A small image classifier, trained from scratch: 245000 training examples, 8.8 epochs.
Rows from block 4 of a small image classifier, named by matrix and row number. Rows with one number belong to one channel. Each number is 128 + 32 x the weight over its row's rms, rounded and kept within 0 to 255. All counts start at 0. Numbers have three digits each. After the name is the row's rms in percent of the matrix's.
After each channel's rows are labels from the 100 images, of 14848, where the channel reaches its highest value: "lies over" is the class under the peak; "top examples" is what is common among them. Only what is clearly more common there than usual is listed. The data: made-up road signs on poles. In brackets: how many of the 100.
# convs0: first 3x3 conv (model.blocks.4.convs.0.weight, 80x80x3x3, standardized in use, each kernel summed), inputs 0-79
# convs1: second 3x3 conv (model.blocks.4.convs.1.weight, 80x80x3x3, standardized in use, transposed, each kernel summed), outputs 0-79

convs0.19 083:146171113144109127139170156137161105100146109098174179111225112154115123131155123118158102157127138113124105135104111115093140040083115162097177090177194133159188127095184117128140158100169136084143076119181089158113144112067119135111126121
convs1.19 098:170130122129145074112152090148146147126145067163159132160151098167096164153166154129147119118128120119047142135116157101122138069186089173116124112124125158096119123104123090147122132181191126176124191143040089062096112147107157133173091107
lies over: rim (29)
top examples: blue rim (48); circle sign (44); red face (27)

convs0.11 137:097084161183128156139139132125109168101169096111125149118086086112207170119104079135088149107073113114156097121121163171124135163092121172107160119184135126115175112178130133146111157127140126090121144077129062085084158146117100082048118177
convs1.11 109:096107112138130050191083128042105089074074174102090127155132105096111143153152129134090106119148108115191079152132142118131069190135135075129096145135124158113140150120095142086126141121140161156108099102111133177084192175127116154110157152
lies over: face (58)
top examples: yellow rim (53); blue face (30); purple face (29)

convs0.33 084:142198117065133124157093155117129118114150147111160106168165126220124123154158159124132097124061112046102101131151060131112124144115154172121140044108150161126179126141161107127071139153140166128125095124107151146149123148090127146049139119
convs1.33 074:100119097081145144145184124108089109175161171089140128157174120084157121159166166094101076114189084105140162132114178146151102147125075198126147144105087143145104107154108164140159085101111165174173091178091085061105121133141160113149134122
lies over: rim (29)
top examples: yellow face (29); yellow rim (26); purple rim (25)

convs0.18 079:137069091108132093134166104116095155080097191090173162129123088145149110093151133128148103167093197153142126144154066085121171133093090127107135114161153119134155145122116166138204157120126096134121176140179118078090166125085162084118177071
convs1.18 072:110135168138116194112111171090094191171135141112105131166154086140155156094125109166138148118110175095117105157155110166125105105039186077127129076132140093113107129140157082154143136182151173105111155129186133117192162070102118105177119141
lies over: face (60)
top examples: green face (40)

convs0.30 124:165094224108133141110133115154135103160143165104138099092137137096097145122120078126156133145074058093115030138130159189123132116155151140163158080142167173150126135113150148198061140075141112094122122101176122166153136153120116106111113118
convs1.30 137:140152134101131130150120071142104088131152150171207104055093158146077144155132161135146094207188171157132128120150086138183136106087106146173120182120094146136176121101146111147151110076111132086126142097132167122122130110143114181116164201
lies over: face (88)
top examples: green face (48); purple rim (37); red rim (25)

convs0.2 077:126127129130165137146096153130123153132124072106138097089140102145098176102122143125157122150119129121105037182175116029132115144117076154092149072138140154162184134114192104109083152141148173181127155123112121175153110086061134105103119173
convs1.2 079:102177076118103158090157096107087151134186113167138159122185138117091130143147119144113117062154167137101082024079115137122148126152088193122124134101076123124084147135159154078101118122077147138120137129079108083112152104096139146157114068
lies over: rim (72)
top examples: hexagon sign (72); purple rim (30)

convs0.10 072:141135052153150119123150148143133113195137172142174142166097100138157173163128176162191145154175123082102105154131099122166124106075121096085126081149108153192187171107134128140168158145171120146131159163103122141115178119046108095149119107
convs1.10 076:138165162112138180134104090142167103078115113130180120151190168130139098110166121157108107105116149151093116164110130106148104215198169197083139149088140125119161100118158122115150112129202141207184127152104114118113100121142120141175115174
lies over: rim (28)
top examples: hexagon sign (55); white rim (26)

convs0.16 089:134150156082139167155223096150125090110114110177155095185135146191169160117088130150113114114070150158171151142095110123146176123087094118110113086154082172125173135141175121141147179123164139090170137178077106129164134114115132074173136136
convs1.16 083:096120113122127071102144158102097064177164141099134170173102120087144182078066107135148132124099097136171133104147159155141070154132129099145109049138118153129130142084085120080085129206128108077072141110184171117089131129106131117097137124
lies over: rim (62)
top examples: square sign (47); yellow rim (34); blue face (31)

convs0.49 091:174123165099110096134167042139033089195121166063142134145116096120064073129155133152156105163080138118076146133174113142102112125088074116110150145105164136142161140123136151151159189141148082124141165121141124136176149136126123173114128127
convs1.49 097:079126141097138188093126144180108134140134110174098170098147114144094161140165172100103121155140080107092125137144144084132152057118149118174125120137147114113115122140113109138116039137180208159140063137153215162123139085138081151160116140
lies over: rim (48)
top examples: teal rim (41)

convs0.68 123:119138125138109081156161125141118178182143099072124113205187068120157138131116159141150171105154102033119104120140053129113153124118146065130104057107100101141126122106090133161097142108142143121099162150167095147136112125089106186084108156
convs1.68 104:200114165121133177143094078142154137115168164140104082095113184143149121159168122181113145105101158112097134171184077171166100190134152131129135122121131152076130104138167152137152136098210125147186125118161086146176161088140083138116158167
lies over: rim (43)
top examples: red rim (45); green face (32); teal face (32)

convs0.20 094:149117156155155103099117147117123049141147175051170165119087083101046116125134089104135128120124138127120151085166125203147096160109099139119110152141114151119120123105161181127096142074150115181102137135126105175146109187063101111143168075
convs1.20 096:127118122171111171155138140148106059119178142157161086133177121128117130174087209089147137095120151137106166151150168065155153092091153094129133130099119120171107115077111161135120081120137131064090141094145167188138066211114115132132139135
lies over: face (60)
top examples: triangle sign (52); teal rim (43); red face (39)

convs0.56 077:148139097078122097116098177140160142113126158121127099165192095153122135116113130148129138114092131120153049104155067092136151161137101144067149022114126143135194115105126145099091108122139133196112127146119149151150140147021147139097129119
convs1.56 073:140147143119193107176193109120096144086127116127098084121112183107113131101108117124109060094181131189098095158128108162149138096107108170095164140123120128120124142116118116124149006121153171151133084091088146069152146116131160190117115137
lies over: rim (77)
top examples: hexagon sign (52); purple rim (42); green face (32)

convs0.72 071:125173109086151089085092152100099168164158148101122144109155081171164156108154163134171080120113138078100100115113041072080119165082153077140162084084138131132145119117169119076076129106149159153139133132128077151128134108074180143109119097
convs1.72 063:142127072084060111086147107145150158150117140118095142113129143092098115039126164066137078115166153140177082138119152115119179146152089140150143148147086143115114087117143101122159159113104105112137154161100158072090085108153175179075160065
lies over: face (50); rim (29)
top examples: hexagon sign (57)

convs0.66 093:138153172121144121168137124178118168119145110076158136144168093124081054132085095124194090168102112120116005130145113160151145129067105118119127116116180185129158156100129121139150139157185090144113096122080118125138127104094148124171146155
convs1.66 136:134139170172138138066150141168135175155105126189191118109049155140088130163131110139188127153129144144040152031135149127148129062132147104135117099152158127123196132125097139119107109138146122114105174141162156132149156141097135127156113185
lies over: face (77)
top examples: red face (41)

convs0.29 122:152110153110171077126149113160053176104187155110150144083110102121185122122096096146123122146130098121180121143156077147135111130050106174088133097154154131135186151175151129170112180130141142121151172102122114080173142159050131105074136110
convs1.29 120:085096139150129108143116158068120113129109190091148118107134082116199143131087130123147107112103118151177073158112183153156109188123136063156093105141165148130122128143141141082106065075036118106127090059159139107105116116130133141096174114
lies over: face (80)
top examples: circle sign (43); purple rim (29); red face (29)

convs0.57 077:159103130180159119095134139106147149114133156107137125176173034118129108148150150175174177134149073135148047147115110163138131105102137101075131139072122104140172161104122121148080127094138127069087153136143136168148176141038121094129121088
convs1.57 073:125174141149100147151126099147096135072149143151162108102122120145149113109132142118068141155118108179080117146173186150126166059167135156107127161140148061156168144052125159124160133153093132136091154069124081208168136139104053147103120140
lies over: face (50)
top examples: red rim (37); green rim (28)

convs0.74 139:134134176055122097131115125141117135105165165072140091153141048126045098139143174138133168136119111154113109126165123180141133063077110172115131097131111158122156147099142128178096135076144118115109213104130191156148127172098168128101117154
convs1.74 112:180100112086125163079129114142136133122098195200155111101135142097079172174088177113099110108135108108071086099146177129160137154188120068085115094129133190141145163110108169115111101118132135113144156128115182131181128104121094144140118206
lies over: rim (50)
top examples: triangle sign (57); green rim (31)

convs0.60 087:084150153149169130108137081106096129085123149123145179137222122180116122158150137109133158092103158110100133130142079071129147077132173175171124089136177152154161132131134166120142148155170148150139067100154101184106107103105079086148088060
convs1.60 100:159170081150129145114152142183138150131068094127153137148119122193096146140177084131189120060142126133140137170067082093088154152103131149135141142117155116169097095174104054089134144143175126192129139194169167094129136144101096152152116117
lies over: rim (26)
top examples: green rim (53); purple face (25); red face (25)

convs0.70 077:123139136141132095124145213156177184138106077110119146122120082142091147147150090125156113131148122107082103146125091110151142115153127160203127086131179163164162151112110130112173192150147079147182135116120102214070113098122102063101138107
convs1.70 106:148175080131113119137115125065169154075127121167098129213214108144160089159122091100191132061133091134147104133103132062121139108122150196139105128123127095118100147109127083136092135159162118183127147129121102148073140113125174173153126148
lies over: rim (54)
top examples: teal rim (29)

convs0.3 083:111169098102133052098103169122143215120133140113130121120114106109100108168110096138131188146188141096120097167121060122165161098116139106154113049105087142139162115104111116152141171106132122165123115100154091148161126152026141139096118083
convs1.3 073:164149149150171181165133092168175140084130158107105092085167186126204089146137180184125126125113155150131134121154083169117137143078171138096128147148137155102139145112149155106185094116078135166162139157095106179163171137142109179093159180
lies over: rim (48)
top examples: red face (28); green rim (25)

convs0.62 084:151178129155148101119163135102119120142147130091148159080117097096085159144200126110170181142153165120098093167135104084110133071102128139110155091122133129175168144113148117088105172093144165247135103114114132160058160143088089158108142133
convs1.62 094:171177126144110135100094109169131120104094094159104140147171164154096136167155176165137195100151121114082127116129121111103127091155120185101167117085119170083126132157143066137123095148181129217131166161103063119128113179097139114185102089
lies over: rim (27)
top examples: hexagon sign (61); red rim (30)

convs0.48 111:132130171163130113113138138144051181057104171092148134146135074115055109115102190120165098152116121123144141154141074145086100134102123143103108141172094132162121131107134044143178162148154089153177142122119156131161142153185126129200161129
convs1.48 082:059125145160130130136103142119117105067140142150133118122166145196183150139102060103108129110119103098061155170122154134133192090129192116179143093135159094176112063090163194065106109124103093129179122134132100098143134123148105098106131135
lies over: face (65)
top examples: red face (27); purple rim (25)

convs0.25 105:150111188111126097121088131126093111146146165159164032103133089116166099152079111139152120122149114122147144176157064106099142136132130156125148096105114140142162184115079177185109125098146141090121200126144085133189171100064130166105080131
convs1.25 095:106122152116144189163138136154138093100082098121089148098139164084074075053202153137183116098133168139113117152123096183108098081069133137126164153112146104080166100133169136162153144095115134157131105082155114135154113061159119067124149118
lies over: rim (43)
top examples: yellow rim (69); blue face (31); purple face (30)

convs0.28 118:154166195091145102136129118146093131143129158161190074129119093126208160143119088142159141137092092072130146172138123066157133172046157134120137054120118133144166158133079077154119155074140137124089155124134123111166130127086134112126069123
convs1.28 133:088076139136114158157089126148169083145131146077114145099087113043147131066073141109157136185103114131193097124131116147125120172148136085134146105123151128124147111152165144142121152049099088033117147106126113186137112121163130097122187124
lies over: face (48)
top examples: triangle sign (45); yellow rim (36); blue face (25)

convs0.36 165:153149133180113166136110110122171070133062166097100139153123118111099077165133167112159125108170145127089110109136179131154136119172117114133101168070128087143002120104119124126149111145082154140155165139116149132159078135176148151158134199
convs1.36 214:146092130121118076143109125126144126089095100064156125137085118108137072140128077157096132197102133116195124098160147146119108168165104097100085143142082175126250116097148122104139153121168121128145124111143126190091139162125151115091127192
lies over: rim (81)
top examples: yellow rim (38); purple face (33); blue face (26)

convs0.7 077:117156114148157142135147125124163140070154162156168163130167149197143097144142054142139146150123113138171077138098133081148168113057162106110133024156132167137157105154132165132085171153117171156159102111151078185149115103098125164156152119
convs1.7 083:142158104156141072067191146081143145121061088100098138161201072122142096136140158115116144136135103098183105159117124108116066167121098129095110109174154174131109121127128067188092141150103170123156131146081169119071126099098127123102108085
lies over: face (72)
top examples: blue face (32); green rim (30)

convs0.38 084:142124166137110125099154167198142110096127182112178092106158057088085154134136140122158157187098193156096086138069162133128127125118134103098207092104154136136097136087151174096157151115160116124132163160149107132090138090117073125067099141
convs1.38 075:146144103154084121136132141065096127110078076161186123147077123190080115126112094148176180145134159144156121024091149155172132104126161122142071129146077091145141159094065099074155134166122168133129146097164114126111105093137122138147130127
lies over: face (84)
top examples: green face (53); purple rim (36); red rim (30)